A small autoregressive pixel model, trained from scratch.
Training: muon at rate 0.0037, 21600 steps.
Data: 195000 training examples, 10.6 epochs.
Rows from block 3 of a small autoregressive pixel model, named by matrix and row number. Rows with one number belong to one neuron. Each number is 500 + 50 x the weight over its row's rms, rounded and kept within 0 to 999. All counts start at 0. Numbers have three digits each.
Before each neuron's rows are labels from the 100 images, of 14976, where the neuron reaches its highest value: "responds to" is what is common among them. Only what is clearly more common there than usual is listed. The data: scattered letters and digits in many colours.
# fc1: MLP up (model.blocks.3.mlp.fc1.weight, 1280x320), inputs 107-213
# fc2: MLP down (model.blocks.3.mlp.fc2.weight, 320x1280, transposed), outputs 107-213

responds to: the character Y; the character V; the character W; the character X
fc1.481:373502563548565470527568489594616448430621568507527515583475498442518559407585516443486520449533443455509460476571443473429506469450539541557435527473493476566479573477470505457440445427455448495487548474536475510410563455527494506465498566600440547477487517458466512531508408569447477532373460488440398517527551503657470
fc2.481:509483530444492510400499448488482476499564478466539498480547586593472606449489473491458498515460494524535580462492542504461599441503537463460545594431465426559484516484515497536533503487584469448495519492468475527618401501435392502431482501484541455546451539582455514490579481511445472468478659423463462538495515450361483

responds to: the character F
fc1.583:527584539436464552570507418562448517494505543451552489455369528470458471506483373488479571503470475521479510478608454542496506491394559532533529550457497481554465576482516523491521464548440492572472447489490405562487465540517514491474453524586456506508467434482505486480474401460605490508599470499457488476517470477497490
fc2.583:466483464469536496474465559452530396539530406474474486485499455511523530483493563506471492445542573494439510411501505571430480414530483545489430478428477531578475469522442548561547565469493507509459569465514606541536470399615549544500584538496451516486498552582556404522442535483374556514471508486519559536526526531526473

responds to: the character F
fc1.238:575522499639507504450444510352505510534470540521516561488482433463587529511615530419534572487511552503561507292526570527484516534573423584569491504558451463471476503478432506476604467506542436402385450552471612476525523458425461529477551523512492554450530457438545478580429434535495476473487420548497498474517507493599488
fc2.238:488569499459536477466502496515498568493484557447461523465454433525572423562415435467537501510492511470469615532514488678502472550449471483481481479470532539543515620477513470491539501479509454448566499603423463481477432501486517439442503494550458515469512430525496461537539603485483544513555624490455569538491480499547427

responds to: the character S
fc1.696:539576469564485511532510436503560487491452438521519495533475543490534460344483467554473552626473464505506487472526443463489403426465519608501368452547475497452532503433482441529474512525509460483534442524518524464462515413495536498579400463455492515527575552456535519565567556482492479508594496438459508441461456485468578
fc2.696:503539535490482524424470485537475509455464533607517474409572551528496437554480510470560518459567562462496479584508548509459488491420463481494555548481512584381461470516490526520460498422522434546495531547451526539613495538541459498452427497526524473527541507498412457555476489504440431478514472517484519550488464526583489

responds to: the character Y; the character 4
fc1.342:536501491561477466606496536463469454508505536467548485572561545432496530393519461551423429470453571449580573555510459460477462409514585476492520529475508531518531487493597522560443463417462543513471500505507513502458521386520511419468463483424461513537456655431519518561534549380365487507501466598457446429465503568684500
fc2.342:490533527512495450543545461491548477459511529491473509453440507474405568499428498436527520547448438528409525563554536496502554553497512512524477472551512462449509457611494407478565416487495485453546452459378464530545405518460548537454552619434468524535573556540528454457498445477489515528427485507485550458509487509420465

responds to: pink; yellow
fc1.229:431540466544561492491518468527510526570546572495524462487533527517556583487379487472483449489446483515485487500434544557568536536516457499553537524408497436396499597459551501527464469453581491491497502470474416561509460563532476459450421559511602481467501522438560474471493477452574484552487475557575466479499503469510452
fc2.229:427564464457451514450520591563585559516549412533544510528544476550575541461505516454458601514577576500466411394513486563488492494460535491577529558591568528564485490450497557463440493461438511550489515475581527401483461537539478489535573444547471430507567484458451435478453446585491521422554490634471508511464501547493510

responds to: the character Y
fc1.528:477524516458470495431468450534525511550479436515438414462489575497461532437546546637482613454489448485502552536545468466510467558578465552357504466460453527509540520475431419549458444571520545483488455447452607502509520519470499466493564535493425523462445486439552551432489491491431596543446479480531451486421458469587441
fc2.528:417516456593561536542530391456446504569524399540511501442532462423447480594522537431583525555547485499572443373467533575542606454508526552538481511380491601488430447554425570519474556476550485524507453549467467487549439534425579588514464379456561499551472485520473506456460459542438470508484543538516507509466485498434486

responds to: the character 4; largest: 4
fc1.115:437519481484454452522529491421562536478488515436438508569475461422533491501414454596503487492517565526459495547559508485518486491513525475451563551410486479564471487546486566544469551435402519518524445548461434548517570551519530623537434488428598504493462471528557443500531477508435498443549527404414387496481560537538484
fc2.115:489500473537484427468550518544594499424508551529486562531521558495499434473530347581532444514504491486449539509442454439446394420485409551502479526530398496427443435494505477499489439519473529444484622533408547437496469516413532468564483593532579389418433527509526423420538517461476506536502492510520469429570530472513478

responds to: the character 4; largest: 4; the character A
fc1.113:572477434500512515531455394549445487532489451499480458595455539518536453530479419503438485431492529489612642481601521436452408453551544538523474506445498430499528539539440496426447387591472546472560461453536569458435511450468545520486508498547517640507559470486541547393519532541491572428413529477458506422527479561447473
fc2.113:537479510458487547504536560512547544466520501558473454446506549453464448482490530553465440446471426519441340576445537465437430471472429530385569560493461474506406511546621568488519578422528410495564517506500518517504503542479462463535600468445518494481485430410505524516528452414524412468535465452579536516554525528439562

responds to: the character S; largest: S
fc1.708:435437478582434528426463482522457586536406566407448477460521519424519489444507444461594500525461490550498518438544568508624535419543427448459488577495519457505624558416588592516470472444472438453501476572495498414521482478497493532497617584581423500542474466437425464532557445488526428470495464489448568514484452499539505
fc2.708:517536426454496382425500487492534490537580466590460479553523438521539496479514444564492521461438503513556463533477513471494502574530503534453603563563561432529505616482540539561560523429492452514515497543471451549465585542501492632421470526523499534571406537422517512451471461552442530473506406527541462474479455514524551

responds to: the character F
fc1.322:540483551460591469478439451381506539523527532638453523451555461518479513404510512490472513471501468556511548502501436498526550560419561555424454585432500531443415540483484561524537401510549482493466490536509482472560534520478489497576503499506430526386557492489432462553519512452431578538586462471431559442483518508561480
fc2.322:512547481530525527469532503487467440580432559451481525512440464417443475561499488518489505507510580455473442400484488508511422483550433454472462566557395422512516493479532491525463517560580443509475514412462518386548518476513515534483451536524498422492539441541474438502492418519512334513558430489519542536511468511433593

responds to: the character 4; largest: 4; the character A; largest: A
fc1.333:379611484461536469518535443434505384479451565457505488427495569511573535564472480463422557488560516354477519488521519558460460499474598419481491467440515498418560486612505619532355592472524493548558528468460524505535571500420455538488531484524574458500520443544468492513509484422447472411493570531528460480469418599514485
fc2.333:538378488500510505490478428535580521463373473457436478463592447470521411514533480460485378454471540519510534510488456461495442477554422547509451533503474554447594530503560478431533422511522567538452441462461612460501454511461501479517536493521568420473406515437479456436585400455468557639455423518431503458462531499489556

responds to: pink; white; the character C
fc1.766:412473568438442493520507501490491578467479511562494445556498428553429536517495477593562520447476546526511537564519521507638473492397532418418575537447520536535449492453518472474533457526487507471528530519491424564533537462533578521489397408511513458464424430489524441469506520544568446492453584508376478489506461506515557
fc2.766:506488478477513479575487485455470358535510473582534503575460500410543525379551498487483541499510484499448442599483479556446522488564525512453429530542497541566478520579470498495499604412482530532484425505514394550514607556500470505483474556452512479524460438562426439475363542561432399515521502535515526443562565471509501

responds to: pink
fc1.698:507535516543452478620579540608507449550527510465349512424507452561524531439503447453501451471508400483378469494427462526444502465462594502418480463474436489466529494496599551456534553518566566434515516395494502582494485489496513531523403457504515532480567560542445477488509488473505570473516530496490518451430567512492486
fc2.698:421564468589464526438469470457616475523534497480518574435484560531555439480474507470522498469503567518451499480478535446505514519474484570478487491534507487543563566491470573418439474489536505648581534468542489536462502513523554440622534523499549568524461550398490457462475514569544491595529441549553508503547485448453488

responds to: the character S
fc1.6:393468539494537496504514434480493468561513474593459472577534511449392497506448457429514479562517527471466421555504514552512572481528470466414506461491517469441541506438416509484531462483566475497456455497445424504599590450538457396551455615508550526455515510488557492568494500520472499530435544549505489506505443444563506
fc2.6:568415405429535509535478526516521530490423536484517433504521554498561537418510580479498480486515485557543607520473445422570492539535455482530526595446589480507470566549442477485415470558458437531481541542468501448509515500497433620534565417503546507431425539512408466542540509487516483578537502538420495494590477586485560

responds to: the character F
fc1.351:440496521530533451394538536501511464526424538496576442528532526495578461573454452549472556548460501482459510487508476508518510535437507444517478517545516524597451487514496517448371491508523494482540480500598522479486570425579586423512496540528456495496564447492400458614434493469645516558451476427543494503423527551587438
fc2.351:447469510450375476373493502491523554482553551382414513499490451478501518521497493451508448629502516515513487549493481528481523478458432438494556437417498531437479465547441484598481453532572408546421491617504460586496457479528427461524555525529491494485498464516484390533417396513490522491520493559451468541497515509517456

responds to: the character F
fc1.601:390574470511534463408479526530481506414512543412513516536541526487415503531492558520531393580508519479465528513518515407557569462512439531531482596515447525464447664475504492475458436472469573435452573496401473498417612534541510535486466525507587465452537409599460470402565490495537510554542456504533515427584548462593483
fc2.601:583498432591461499587463527521579471467410495451561453494528481461471497527501596533565567376500456478436462534580458579325448577604470558415499430470491607510489486531526545496488515452451528524420535505509573465504496469533489630543564448573557532494419514423464486486526380425497577545459503462548496489473512530485477

responds to: the character 4; largest: 4; the character A; largest: A
fc1.676:462534505411572497536503468453570427556483546471493425477529535480494470541497466396518488512597544528453411524522560526389507470498522481548459525481614534449468504527467597536524489500508436524508411347412437511458475555444475438483461409574501467435400511458495412503510435355461425463567511479586511518538462479435519
fc2.676:475452462459493396476492509489399595509482504535459410499533564508473492453496484530499469429508516527541547526523508435471499561463512476452464499560510593442465569520464478490446424578541460522520572539507555422533467642460529527538537492579486459513478470474449530418576591471461525470642528481453586479447539544506494

responds to: the character S; the character 5
fc1.739:504442518479472519432533456453671461470582488556458482481403480520556531529456553419450554458533563435437469514518387541531511555488445535526572503513453481452489536459522543498465426519507513500542601481495418600539510497443515438389509435548450489487546494525443518480435371509484487566458546443493571639538592473468457
fc2.739:392662474498487447463489559495502486639503525471485627454650586488435578575528483495583399412523526437494552524526531432476550521535536447439507527501510538527450562534424575523523558433480490461579416478476581499589421450550478507451446553483519533543543468465586461552445638519475556474422496548507472450406530439535452

responds to: the character 4; largest: 4
fc1.22:462449513504475523549543465427587470480489568530452486425508532550534489578524468556541514492478536458468430499546500453522460467514527466572552548607499485534458522568499635559569544553514583445551463406481577598439525495508379563468506516455443539445543535439498511597476475519518541351443466495555501491452508527591466
fc2.22:595446505545504549468501564491483541512458485477450517422484479512506411537526534405572426494518505543511445489541528549531525477536467621519436472505570584399511478516486448553534419471480437528524575519598426514423464524471513475505442494391439380467407454481494537380475483484556549622516541511412479506494410569494468

responds to: the character Y
fc1.75:499537543423456527570525451533512549522500445546523497461488576596494525513625491482504501476441559516490489526589468537436540576427558501536480441442482503515477463464422611402552468504573471543494504473498600507408509475512501519508455379551594535486433523521562420522509408467551525595500508598430534378418346625487566
fc2.75:537461548422484470449414533496464570444497503491477469458449471500459435458496461533534621579500592524536493544431499509619454425482578542483494466440404611449459529462482529565477419502466549543427450523530460434455389515361535580506536535553544524520507428504465546507511491442504474442502515559511433539484631473526460

responds to: pink
fc1.102:515561570496425550450616509541479457547489477394522519530465417430555523507542513519497465497540540519481446503474508409451499486430463478469440477514476453447496569521557455555477495450433527433469559500476494490465521463444616581500488469541513470507512568466530476444513508446561542583485580449493532526609407559516555
fc2.102:521435513425676534505570528488489527503435498452519527488501473495519564543539519512580565541546391495519428467570393523462475540497499565464436566498541462446488522474581492503494399528529474460506564410441547512449506557448601544528539554579481486572491484497506534577477584448578454451457586477571512520425557548452524

responds to: the character S; the character 5; largest: S; largest: 5
fc1.467:541534517538477366496491498497620544460499572360492506473538489465379555559558439501511594580426502539597519510564505414571491556461544485412572489607458488462489535473522475447446438457522528453526498449558504495413538347569507460540514554508482468554503421465552527628498540541580619411436527483550537555451485535510472
fc2.467:524435493447519536475439480454442524471601512511468489467446504446590456414490506510433510446566419494513541523492468492463399486501503437591500491310515436429478493472391479552511553546432509438495492457507530454612447563522517508472447595497465554565505480572503486409481403541543526523498577568422498506451484536542513

responds to: pink
fc1.675:475484524465493505516476513502477480546452528473498431531446513413543421508575511504504562504406550434422544493523490523473564468513543503508513545412492490555551496378488563533466466573491479502524515439548580553513542544570590482481444547488450539543506448386576591534501512447533513517442474471493505396529446456446484
fc2.675:494534499507482532471518382455527424524434476481555378521499487558494453483533423509557464510456520433470517470457560515470513509525570471558473524415377524532477508446510532508532543468518593534499492545490621537478496531397554556517431521518551494495467467495511438463445544508476564548548547431607488526398495465518596

responds to: pink; count: six
fc1.277:515476462551456478473397483515524389586504547443562496558477485500471508515480409544371527477518480410420578482593435408541510532520468468544517456450442447477472533459540532532533508522543432489523536510509546564429470426499516497464496500481450594461546446405558484500524510472526487463520563625541546537538528580561446
fc2.277:456489507505472448522499484515525481519511508451443562478523548429492500481527540428491494576472470429561515508432495500637428527496536535473441512578528560504470471528448533504529541533534490517519544485567479593474473446485568547517547543532493588550417394527490528464425446535402551609543514501507498526458473484605438